From a checkpoint of a small multi-label audio tagger: 2.92M parameters.
Rows from block 7 of a small multi-label audio tagger, named by matrix and row number. Rows with one number belong to one channel. Each number is 500 + 50 x the weight over its row's rms, rounded and kept within 0 to 999. All counts start at 0. Numbers have three digits each.
Before each channel's rows are labels from the 100 clips, of 14976, where the channel reaches its highest value: "top examples" is what is common among them. Only what is clearly more common there than usual is listed. The data: short pieces for a synthesised band: melody, chords, bass and drums.
# convs0: expand pointwise conv (model.blocks.7.convs.0.weight, 640x160x1), inputs 0-53
# convs1: depthwise width-3 conv (model.blocks.7.convs.1.weight, 640x1x3), a 3 kernel
# convs2: project pointwise conv (model.blocks.7.convs.2.weight, 160x640x1, transposed), outputs 0-53

top examples: marimba-like; thin (high-pass); harpsichord-like
convs0.358:491428544516629485502474582523517520493507432476629533665510493545503561563458604508544504536595500526513505436539524533527533452461494416436486535513520465452494
convs1.358:554444462
convs2.358:585561558466597533627472545449530460507534484616564616561529466391575489390523487469514470450615507493547513540525469479424488406455506502532479524505501570472485

top examples: harpsichord-like; melody instrument: harpsichord-like
convs0.593:405405456421506510606532425470577530513469526466494476556512530408560448511439422483558467545574561479498429535456524435471555440510498460449493441458514556524517
convs1.593:577460502
convs2.593:589516637540518488547584561605530607534552575544495573552567465547460495538473491502517504454456433472540447496490549502570510479523475435433524430515526496469497

top examples: closed hi-hat; horn-like
convs0.262:387532527422535440498455453534486443487519515447456440537595394433509438468545551603497430422433476468532486524507451491488453495494504509490476649515534552444584
convs1.262:450544445
convs2.262:423459434420510590580505493492387499521429490486517469617452483428625576559402517514561565526588536531463459558480561496484588452520419516526568552528575598527527

top examples: kick; drums; bowed string-like; clap
convs0.611:629526542526485483513480531489589513511482435556590606488470475506506515457569557448587469590490518475591565578521497477467477445501491428500553491388450454509491
convs1.611:548434470
convs2.611:524494411475485524396442493437429408445453440467476484437396461565524555521498566529572488562481475496509515471531507516525479474455453476489465490497424428459447

top examples: reverberation; text has "room"; text has "reverberant"
convs0.413:571418539551522466528510525587494455471488470540509552555564509534460577586434448613462558533547422529427468541537550544604538491508429502469533473591523401438448
convs1.413:548469435
convs2.413:479592607418616462431459436465579460413550463488486498509573441455481427486564551524511413453513556464529488521459506553508457416433505520571407544498524556478567

top examples: snare; ride cymbal; thin (high-pass)
convs0.174:572410494470439471525432597512480491500458634494480512452451471557448508499510471406464500514540512451560385454520505412539539455524503422477493409483492555582467
convs1.174:553569498
convs2.174:604548555477463525440460481516510487451525508529496540457603459576482499457477600552477494492480486527490416552467489624547499541525528492583566442539462531475516

top examples: harpsichord-like; tempo: 80 to 90 bpm
convs0.552:573468548470506447547451454442494457511448490491563581403418567582459622443435562430511601519570526520430484464427498470472522541516478500516490466504515431565471
convs1.552:500582471
convs2.552:493540547485443500389475424481421465402442475456393492448537491566477518545479535511504509411406521512431532599510468568533489520496505526558504592507451456410484

top examples: closed hi-hat; white noise
convs0.230:479497473372452488515460576488554513532481576447480502463534453502518466473495476460472463535517511433591398557504463448486577447536517406464454365531476586566495
convs1.230:575459516
convs2.230:552412451479468533429541481502505506446429563449494542495514546579500513496416508474465503631551614498503538473462558337525602455392464446433605440590454499538520

top examples: mains hum
convs0.549:473529499473512497451503545552436438438598499513484446479518467600487481522533513467480470565614602533528513439521504417446437483417482548531487431540489564513524
convs1.549:552545553
convs2.549:516472467544519632521519489584444516534441496489514448480348551479506493521479527479471551446522458491421535451512567441480493501590488539516474416435554574481474

top examples: rimshot; thin (high-pass)
convs0.557:470522509504476505578551560481524483523605465465498423579568454454548457520543438525434416504601604507551460495553536411470457459531470504498531436496526544520519
convs1.557:575498457
convs2.557:512520493472516561487550482515541528527571487470509483491519540553527459518553540499462413594513591429505484529507521443469417524505465533526578448475430491474565

top examples: bass line; bowed string-like; harpsichord-like
convs0.617:567499517526638539578513560523528546456506497546561558591546424419520571569490497595585488519557398474569346559515534528595500435509492451476489563539486464510465
convs1.617:561471445
convs2.617:481531600510423471460502452471519488425519490461369460458610540536490479601545515446468500458536516515417542529429520589603456572554536520524437517523506504390517

top examples: reverberation; text has "room"; text has "reverberant"; thin (high-pass)
convs0.68:532504441534548533511584407441476523478461454454394411538479522433546516545532574531523479444511488497497499475500584508551508539592520532470590538513484493465504
convs1.68:492558564
convs2.68:544526481588566538475426512506484590518530386527491466477445463514528509502555582594597544610500482542488510494565452567453488466478468476452577473426445377510437

top examples: shaker; vibraphone-like; melody instrument: vibraphone-like
convs0.461:507518495496580468523435527453487543472510429433507495521465474438493486430578571579559456644425524531553436530552443595459468455435501474463483616504504386527471
convs1.461:466536571
convs2.461:507553527578513521469547433403473504508497566483479468370507553435554520476486457531513530447533563556460523480525424461443475481489437474480409499532494493545467

top examples: bass line; reverberation; text has "room"; text has "reverberant"
convs0.601:502457432434542491532426528416481510401433477410578523551489495476475495515431450384488486532504575503524535516449478446515554469484541471504555527474471569561506
convs1.601:561470554
convs2.601:481475572464575598642558487562472409452507553454456515534493503340451534450513527463507450513572486454534462598541536535465498476507414530555446498504545548469504

top examples: rimshot; ride cymbal; white noise; drum pattern: one drop
convs0.165:513556529451399457557472521447522536537482637501547527444571524531507463511413424421439532496507552501501544613454418483441521475518495417463404386445449532534462
convs1.165:526540572
convs2.165:544515573496433439486500450535483416493484534405432434447504592568502467528484490499372505507617479536492562510564478370478488506516400477448452466484466480447395

top examples: horn-like
convs0.496:504485464443501483473519549466451467467580468408448450494523487516550500468541485547412453569615595507554465415528521383479489488452496502480543436573495518529504
convs1.496:521576536
convs2.496:539504457498541547444495508564567529421504528555582498567483398472438411525510463463477429416416441410488442487522548596533511442511443462536512433494551553475527

top examples: harpsichord-like
convs0.360:454432462489566553520411552578402515500442529479528463545451511574479510542417511465493554605541555559487496457507474495529600453460524450463472479522486544535459
convs1.360:446568497
convs2.360:577626498473472468486447416395571529449492495527547545433488505512490421422566462459478458508415504439553526554431424524416453443496549433509487475412405468575494

top examples: muffled (low-pass)
convs0.211:482513563550484483490568556635494490503585625505550528507567542616459557605521521425522506622580547532501525576473505487549483535519492526511467456547529499525526
convs1.211:453453444
convs2.211:540455496620526453488532582491464467474484411506566530627477538534430502504452458520536535521463462543469600362440523413474483515433514449479462347478450409491486

top examples: mains hum
convs0.215:507494580511525461483502551554512439480536555510525553549538449502494526461516675545547485590462464511526517504554565533507468568480425519565447546565578475444567
convs1.215:491586490
convs2.215:420493495430440436553552530426480491553506565503536505530489588528575488469488504441489547554513587485494509579407514463455497514507564488530455441491461567577513

top examples: rimshot; thin (high-pass)
convs0.551:550535546437429517517496443567501508471543602500390452464577447510538473545527467481418461463535498520527413590500534527539448481522468524491521464535526573501486
convs1.551:460560452
convs2.551:436503485472487575475499383476478558508481517559487473481475546558506454511386502527463549521427564517387439587509474606499511440523442533528484446426460503519472

top examples: horn-like
convs0.487:547525497462573532553504507546457419485576505425428392516538476516522471470521505543436465526599588530527485416501504404457449502459464519519531487591490599503520
convs1.487:581488528
convs2.487:503486426438515604486425502494442507472464480438514488482387489482519559463544561485466476533589510468552489505555457503465532442503489472487423499439452533459446

top examples: marimba-like
convs0.417:503459451447519505479438476421418507497434391473606483494373508528498512433486489483519486494526617506537554538558454431452495442485525480521553545402467530501490
convs1.417:429547516
convs2.417:585564543461470473429477457448538557436516566479490534383531497483442473483495468434557438467466553439531485579393441601482484441502489464516482502536453540478517

top examples: pink noise
convs0.173:616504545474413492609499508533537512564496677490564577432528490529477535550430493431474516575495499500503498651450490460484532463558450440472433360449507500532475
convs1.173:527561555
convs2.173:475557562406425442539441486433481454529435535413469604504491508382535455388560499473471482556515508525530478588550423504378542466503517427395440496426480417507476

top examples: rimshot; thin (high-pass)
convs0.504:483461519460431507495526495582449452552520547480407417478481464523547486573531470507459494451527476534485473514538594388599520562612479543502529423510572591501496
convs1.504:478555437
convs2.504:532473537523521585515517450426521533529503456520475453531489586519555473452343545496415534505450604560418460493549513538474534417463372488522620461503450450488466

top examples: mains hum
convs0.499:528537534541499476532492569529443455505616462474492448560512446501514469468546535524489450499571568542537488409567506444405417514465460531552529489545513566473541
convs1.499:567533455
convs2.499:476412470526508528502507631489490543516516465536551457508358549538453459430516474416453508437416544493454567443476536476526479588534492542559530432404512469455537

top examples: kick; drums; closed hi-hat
convs0.517:494449535498526459570482550579509401452555484454487483566509422487488516521540577471493500485552500503549491446517589435526480536497482509543560554606620582533567
convs1.517:495423539
convs2.517:499534469463539407498480432455575454422517467441481468440531407456466506528590557542602416468418470371553516468496506575540444449439556510523462591544521501493580

top examples: reverberation; bass line; text has "room"; text has "reverberant"
convs0.309:520464440520618584496437559550436571521434458519570499560438562536520536538413555566516592550549449546440515433473453526552575460488541458450510541506482483507453
convs1.309:534549562
convs2.309:452582533478488441539509524495547512536531513528516525544541552429638462432568473539462471572482532528526528524516538526545484466397529543529486530566547534479519

top examples: harpsichord-like; melody instrument: harpsichord-like
convs0.636:436453457593489460535507608493509517522502502475564492612524545596478556573500568425475488565507562509552529458498463454553513486503562425441575518493443474533509
convs1.636:497533580
convs2.636:506509519523576506471562546587465475449537530551521476538547452553502505559487520436556461428497525560455539464523556405482489498428440551511462418524530587502496

top examples: muffled (low-pass)
convs0.216:507582516447444443511444486535500519562518554516533488407505419596485462533531584500504486521508544485539487586579435486447476484517522469508444468453474575486505
convs1.216:446447458
convs2.216:431501493437554432525400502440455512401486438405467505482457487541459529522537572473594576511500456467529496506531498490504476446476562397464475521506451432671461

top examples: closed hi-hat; drum pattern: one drop
convs0.333:495480494466590538551429547515487515468447526477510443572484507548493461511436504489470511554541618540546527444478461523526588412436525429448507459498476551556464
convs1.333:506566444
convs2.333:575571490505482504490421395443537506390470451427451463396490476509491443457601553579474475491431500456541427472495430572517466470506552465547454529519432501625459

top examples: square lead
convs0.452:437536464450514534376522412404470550458478478494500480426469667507518520589517463468515505494520548552437626589392450586538504473461519541463462541403470450475452
convs1.452:530419507
convs2.452:558505520521478494480467492472554513512455467536491579522488436450524460455475479490479534491496484455478387458576481525492606473505493481501531508606491524531482

top examples: horn-like
convs0.540:478487543512545476540432523495435481517543430503562463591408445489542566553550614488565466501492494547494434569640552518552453585530463562597564599483576538515540
convs1.540:468538429
convs2.540:448522585436501434499467500500483407445505487403381442485508493518419436506441504570487510357404506549466589421461490471457465506415566491538395480545458520470486

top examples: reverberation; text has "room"; text has "reverberant"
convs0.319:488487449500596560492471557533446548521476453558536493558450535496557520526430600591546565518503442546438540445491487533536544505465503482494489561539517466471469
convs1.319:547536563
convs2.319:588507627550511469601543528514582527577543486532555586605613556421465452417466512510535475539463507497572398524479509485465531419503566414484544516562528533563538

top examples: shaker; muffled (low-pass); tempo: 70 to 80 bpm
convs0.475:512551514566494535582483569490486563596585399509536415551475438517600482522577629570537498565509544533570615478582465467465414499501491468521584596425465572456500
convs1.475:557530558
convs2.475:448505426445477513422490479526510453513506514520491422466478473595453433485569501512457496530471552451458587396479567415495449579510549588604509442543532549565602

top examples: snare; thin (high-pass); white noise
convs0.221:537519518418431498520459486513539531522463619497513530428537441572518513558530562487446466581514490472571468628527486521455507473549497417516440400441476550467506
convs1.221:556560471
convs2.221:417483410415466481460395477463460461472386519422405416450453491500490471478436553500421502468524530494488431457525432538527540532437473479514457503549452570421445

top examples: bass guitar-like
convs0.292:538443475507529578530472558590424576570452521551555532544449543540549568502393571562526614541510407510444483452447457487535558475489535463459466508514477463502444
convs1.292:452434529
convs2.292:521539509509455602528470509493493532474451484538540508530516515510532545506379593480405578535484434505432451477427454607469504466499462458494489553516419462489438

top examples: kick; drums; snare; drum pattern: one drop
convs0.203:533537500429455485548430541514527573550465632516548533438516473559541501550467496438498512583512536520533470627499442488515555453540530403452452408445454564537473
convs1.203:573540523
convs2.203:523517481509538495416480477478428525542521581490482418359486511512565537479467588444474517542528506484550507645502361415524559512501487424417436565462508502447424

top examples: shaker
convs0.381:524467532510572501535424555507473475473540536520594540536511514543459515481470502478505530586594560571520526430491484520460513439430470466490469466520510488537443
convs1.381:538430466
convs2.381:537514526413510467559399448481568433475492489474371567520534488460522462462474467489444479465567459496519430474441492465504538391401513477427487510623529458625486

top examples: marimba-like
convs0.554:514449489516464581564531424460434464494463496444453450548431517406543505519488404515364499462569570528474485522556610438549523496565511520497573494530527598537501
convs1.554:585515509
convs2.554:553485550493616578600524584610541503525567486510550587540536514506481542483467539561555494595558441473527449501475514495494518411446497374423488473509496407458410

top examples: white noise
convs0.202:546554495520575545456513498486475485484477496544512480588571468427537456475421529535508467472418498541469522454531522623486472485434456520553522528578508613377506
convs1.202:442484562
convs2.202:485468491515512486571566511604513507453499590474478499489486488473450575530500524463587512510542464468498541439504556437496467547476395535521503471484544515521554

top examples: kick; drums; drum pattern: one drop
convs0.356:519492501461580547564444568473482547546494540488550533561475519568556498527454500477510559601588589560525509451485455465501584417404535424434486461490471482568423
convs1.356:566488445
convs2.356:473585593515512469533445569529500565504548554549604521505528486628434446492410558492501498506468524481502521509490482568503490468560525440517508477414454466522498

top examples: thin (high-pass)
convs0.320:471508486457586549583455564502484552497460562471513480557514526552518493546448480474468528541571614542517509480454445481518591419441539432435491458476471540579438
convs1.320:450432519
convs2.320:562568528457518544585413428510553508594525436532400559455494592466468495472528470576453481468453434577414448509444486552499521499531584551485549577598497441546503

top examples: white noise; marimba-like; harpsichord-like
convs0.229:565499467476528499555416543523519552508509447600531475517538374492507537521514593544498484467493494486538428512596546615582470471505529473537602614516476546498513
convs1.229:548435468
convs2.229:483459518535560500544586507575511529470485544551547571576612498472510505517403521495558499640487444470527401590499515558541561471534421510486421465615540508548616

top examples: bass line; bowed string-like
convs0.342:468510486451583545567431557493486550499472539465517484551509529560526482532455493494482538536582601550512529453459438467515588418414540429428480458486461526564436
convs1.342:538540567
convs2.342:576519493450436543592456430539445368481430442449343465464440498448530439440501525475417542456496551528497466496476508488482537498486464495524536495596491499500444

top examples: white noise
convs0.186:460478551512573499482457565544464572492541382449609549627476499547508592586495630634555532496583405581497453536560511571572505488501520485482441543424510463456507
convs1.186:551431493
convs2.186:484480449523543548590557512491520468494487639608540501549484507463478519426506438359469475504498595488495515486469515472486452472451428513519508401446521573448535

top examples: reverberation; text has "room"; text has "reverberant"
convs0.458:475518454479426519414517400478446495529531473442488472407513495442531511448546494542486468478548531490523521590556438547460404557540459570562524596453474535360523
convs1.458:561511561
convs2.458:465525490534434378446493510458562411541538437524547513547507538510532551504531545544548512592546502479530581392467575464530567443509545510462531544559540483534517

top examples: closed hi-hat; thin (high-pass); white noise
convs0.232:454520430487485501524491482454569489514435453520537523487500465465523440474556466520492461498569485420606503507528400513444521399486585407439514574423445460536462
convs1.232:452533436
convs2.232:577532545546462577510527475484523529494517535531448536414517569492485486470488466406476494555481517501482461578432488534523498522560445521516541463503475459562440

top examples: mains hum
convs0.149:577530602486571508544501570508520478478568534475559569556491468451535553483486525486521489591544496517559437496541501489458480478452420489511414562568563457517491
convs1.149:525451433
convs2.149:531549527438443521512451510482512488499577465550507555457539425489581528431488569441493518561505436512540432517475538578485490516545536451518578500519461509522516

top examples: harpsichord-like
convs0.389:557515485425528545579395549502442525520437592467558532539433521541543511485410502414502566578496568556514526531438444444431588420486523416449504461452472558589444
convs1.389:577461503
convs2.389:524490491551436476588423582502488493587491469576632630463466477550469520386466528469509576507485403545476549537441431573420490508570575471549543544451503428562437

top examples: rimshot; ride cymbal; text has "noise"
convs0.187:527504538447430481482496545488520579531477652500526556437566550571496490461414460457472554533470541522476505472482465483504588517534518458478489398548479582525518
convs1.187:433555498
convs2.187:537455553431446483473538390500526494509467511429469507458496508509503498534476500494483495426568502484506444566502498443550553451560520499443478474479494527565466

top examples: muffled (low-pass)
convs0.460:492565473518472511466510489438470532534568451493510415453531564508593491438489538519453468464558592510534565508502439539413416532502443541571519534442463553379529
convs1.460:565540541
convs2.460:510518485485420446449453503479548490494517472508565540462500464523486544489541539471605486567553424467566583503457500492517531440520489459460491528450513459497497

top examples: muffled (low-pass)
convs0.234:453538457516503545478527432436457467510514438452466436421465559501470484476566499522478485519467583508458642507478455443406382512478466585560489510430476453426530
convs1.234:486511415
convs2.234:509472476500589539602502582620474540478510487511495521600499415436431476455528535548637452529450501453573490405564511502474496487427481476500482538578475497487518

top examples: ride cymbal; text has "muffled"; text has "noise"; drum pattern: one drop
convs0.175:579513496555450506630474538487516539570453593520608541456477554558489537564413438436471558608542509527469541579430436446468565464582530408450469379434459519570449
convs1.175:544575503
convs2.175:449441471480605432440478572444525542405438530493500487541493486521435446529459506492555405529456468463561474496483504525518550457403529406431395460440464422423423

top examples: bass line; closed hi-hat; shaker; bowed string-like
convs0.579:545512568536533639668526554628422564627544621538496502579495464474545566514497558487483532508499490533509397573518491498494445538605481523576568540486513557472503
convs1.579:484444564
convs2.579:501559568413415495471527427503538494475482525492477561448594594506513475488405462450517522462506498486427620556365506516490567384476440503429390377511476540436445

top examples: snare; thin (high-pass); white noise
convs0.198:533526498432429541590486519543502518532463653476482498454531457530514489514424505460473504542448530488514445646465491463446535491537461443503448357458492585548492
convs1.198:509518584
convs2.198:537610520396486505514403472471537390493514507484452548448470416427522472386526529527498522508408506545514585510513458492378568446423472459447514464517503547507347

top examples: closed hi-hat; rimshot; text has "noise"
convs0.237:618530551486484499576446557522533556532516629514559567436528471558515528492457470521531545581518509531523492556461464482491521440506498422468401347428485525537461
convs1.237:505467580
convs2.237:487486450475494497477522429479448523501389580511474497476471560481453546530473427430474499502554469466444535540508473461539540462482427524432385479465457475446424

top examples: snare; drum pattern: one drop; thin (high-pass)
convs0.225:535525489445456496600430517517541554532469620490563509449472480569518518552490511448470500541560551483541470616504441475458562455563531402463473419435473567559466
convs1.225:512570549
convs2.225:498531519467569585510504592528461546531516491598505455580455447429492420468489538491500434506478570492517519577573522514512470595553468487610507510459524593396549

top examples: ride cymbal; drum pattern: one drop; text has "noise"
convs0.239:568529508491446489589468518483556519542462635525570529464511496575517519561455500415472490582528558482509512609465443485475545449544537396456494389445457549569469
convs1.239:525562555
convs2.239:507545531494586487429493526490547486473486546534527523532511547479486442424447535460435477501386496516497493622484423584469484501491482485526429508480463458474454

top examples: muffled (low-pass); drum pattern: bossa nova; ride cymbal
convs0.65:515465548560475457490451527543461485505501512487520528559515460507499529465443601522487550600477476554459455505656551596522487531527414483519469479532559435414514
convs1.65:469438448
convs2.65:515463476539486503535499492504485465467489445497489529465467497458516550468566530443549482516540425496542583512529500517468486508524579496480454528485506417535477

top examples: reverberation; text has "room"; text has "reverberant"
convs0.259:507498458519589564509450552553434547561468454533538492564468524506571538524431588602524579526527429543438534432494458524525537487475520475468486573514484463470466
convs1.259:550553546
convs2.259:491576587479371389557467549511590484512506492483516588550517444464535469436588523433420445587539486463612442596531437549439531419455511413404477544502552512476476

top examples: white noise; thin (high-pass)
convs0.525:453468523459516480442505489512550484516565499452633541494587467465473457467501464546553448605533540468542377503548512566438485445583462477491441441464523440512526
convs1.525:586496494
convs2.525:513575543513531480464480418434467470444489489584450535494537490481536457443500550530481512394442465531467467586580459543495439457455533554570443579460446537425462

top examples: harpsichord-like; marimba-like; tempo: 70 to 80 bpm
convs0.615:523412493489434534521427421527446453530463513448436520404423506519489608496462586460470573503553446536443499472472557479566513593539442584548534594528554464513479
convs1.615:507519584
convs2.615:607569580491396475464456502461538538460479558483453520515540453488451452452508507421450446480450479451513437556479504569567521470467459478504493485589540587584495

top examples: closed hi-hat
convs0.276:567537568503449533509532516536481504503562531494438505509523421456500493469600489529522462462432458487554410530609516521464405536535438572540422472513534460409510
convs1.276:439458545
convs2.276:513612606537572577564534496560526614500516511550530418550546558524534414586391490560479550494489506480473624461416470592520537453463429495481448491481489556455453

top examples: kick; drums; open hi-hat
convs0.144:567461494459594514529462543446478548491484516497575573479450529515542566529443498472607531487625541526493457511480486407526530411440511464439470522516503472575428
convs1.144:537422508
convs2.144:508540556549467504500556440501552436527503539556537554464561406476492487497513555469516528432532416426487527525544563586529523551620459504558458514508584553501523

top examples: white noise; pink noise
convs0.206:586497473456515549465462512536429495492510527475430444473503488551579512503445571526517531567479453582519484466518510564497497504399458467487501368631487482487462
convs1.206:417511522
convs2.206:523492525593533545561555472477474505553501500392483477497499554425584572535502573502492493487602503478499436535652453477469455488527352466498401650615547440458482

top examples: ride cymbal; white noise
convs0.231:598518489478484528626488538499569545522463630519584548466504483546490511528466487429483487581511566482559492603455434472451543433559533399447501400423459537562482
convs1.231:548565530
convs2.231:457564514436517460479425532457541601549481499639554538541503539538583433465416510532425488509408503515490479582498441585514524483490518426482499439449461522452462

top examples: thin (high-pass); snare
convs0.43:456521462404491474508518463475542473472479487444450438479515453415544441487557444494477458476554514437564443533615476479461540401538536455456477425434468549513498
convs1.43:561512560
convs2.43:523521552562482443394563555559554485523617592573507519438572555588465460501528547528524522493486497576461509546512543502536512630549600575560427457635587549502542

top examples: reverberation; text has "room"; text has "reverberant"; thin (high-pass)
convs0.10:470506451545596567505574465506457560561499466536487465597479564516549574584477581553590547470538482552429572479458554500557495515509538549469518559469459449421457
convs1.10:546564537
convs2.10:530470504478505501526518465615489520435431437487409482572466545421546537476444495533504553504466418573425579501527553517502563401432434451442471521470499513437407

top examples: kick; drums; snare; drum pattern: one drop
convs0.196:526517483475466511600455549491546552526444575496566519461472466575511492552468466435465494552544556483555505565493413464466555438532540392448484419420448560563454
convs1.196:561534552
convs2.196:507524532450510469398488463509472470457509532478579514460469479557522405417458566498502488463580501532566575566436499398424501463459444420475481408475521570475505

top examples: thin (high-pass); bowed string-like; harpsichord-like
convs0.361:499448495435614542535471586494541542478464558494542529589518507545495485510463504450507515550573598487533498451464506436542573413414511411433481428498466535583462
convs1.361:541428526
convs2.361:441437500498509507527420585561518477477478506499576488537432450627394483534460581465484526576453443478517466515578466569497553419491484368474496474469466366514451

top examples: closed hi-hat
convs0.505:420500458428454439449503454472550459432516417434485452505581481424528449492502438532472382532528533438610456582449483552543512415516546419446532529472482462520553
convs1.505:464531428
convs2.505:447564488370370460464444423448520485497481508497417535431546462550510442437484531590543543452361503472511597605470435461443524490509544501516475498456376554576471

top examples: snare; ride cymbal; text has "noise"; drum pattern: one drop
convs0.207:498407488540507485544448562593468566472486499521543461458492494573395508548428488494512536510487527481497492477498475486561556490556544449496476468484466536543494
convs1.207:464579506
convs2.207:601515541521544542541529461464613561472536465469532521492537476404520515507516526512535445586495473436530383544582500499564522404554430439427535483516468451599456

top examples: white noise
convs0.161:515537567477436490558463559463498559538510586486609542509474509571506493546465548483502504578436537514523547643475455540433482479552488441514451394394487525514517
convs1.161:525508583
convs2.161:524511497481481519474478457504407497478526512451513527434449513536546585477491576448523555528575441539498523604560443492504522496500478504559450527509475495570373

top examples: white noise
convs0.194:542533517424428578592469520510490550555502596545553525460533419502540509498468488503489515537513542514553491675514455535453482463563480468544509402392470587488472
convs1.194:527563553
convs2.194:543481510520414452475498474490464563590455495521459494466470571538531527521447512505408559471559461546465546549528545462567526495512400463459495413513497456444404

top examples: rimshot
convs0.438:505552520488628527453505559481537569434602457487583491495604443526497448466512505566590448499477566517547525440502462619475449481444501529574489485500471558467541
convs1.438:440440517
convs2.438:460478470379423367459451491430473405432477534355417441483491409550497472559491471566543506477456522476536520412502496430493486482425492443460493461518445498460505

top examples: marimba-like; thin (high-pass)
convs0.421:483584481430411547539458516406512547512490582537382466425504493504528471431475461432363527472481571485537470507491464461432503519475467513509521403506472604599488
convs1.421:541424504
convs2.421:458449478424351507547494486476453482526483587411324461369498563447478461496430431434451470443570525501508448519403498462510511538524543497514477464505504585497481

top examples: rimshot; ride cymbal; text has "noise"; drum pattern: one drop
convs0.201:503572539511425456558463511481538550595493605553572516446539493533538456520462482494477504496461529526530509619503420550438535482588536430460442448404492540505480
convs1.201:476552565
convs2.201:503553524450429425448503392458510434530489476366469456502543554508550463549533520491494473485601493529484541508562497450508463537605527519471480567490503548461489

top examples: kick; drums; snare; bowed string-like
convs0.616:469515546418441387490446506474568486511528457540506588490558532543470437406515456515430500536503551497535480490468437512463522403369553421416445454439460433535474
convs1.616:555446461
convs2.616:531558547510514466519572437517563405451550511525436548409576466525496507506504543538639520458496457458439507397402545482506435499502525504497468540626514480544558

top examples: pink noise
convs0.227:574529536479456495585474519531577529550489670520549573442530483570517536564483501423484516541549525498499491632474453471474544460547504434474461393457493541543488
convs1.227:570521546
convs2.227:572542536435500526477513493423494526478390595501451482496487451487564495539502474440488537439373473534471425587553563444510545553586512522527454486479574546524516

top examples: square lead
convs0.335:613512573498515550560560494391516462533523519421569546455466531352548558476518482465542509465577507522463560471428527452465421514500497571548551544477520568477528
convs1.335:466555557
convs2.335:444541531537522548616591444539521498503485449474461443556549558499458445516468441554400465484504592473498513483467448482471460400491464495502517539554461540497565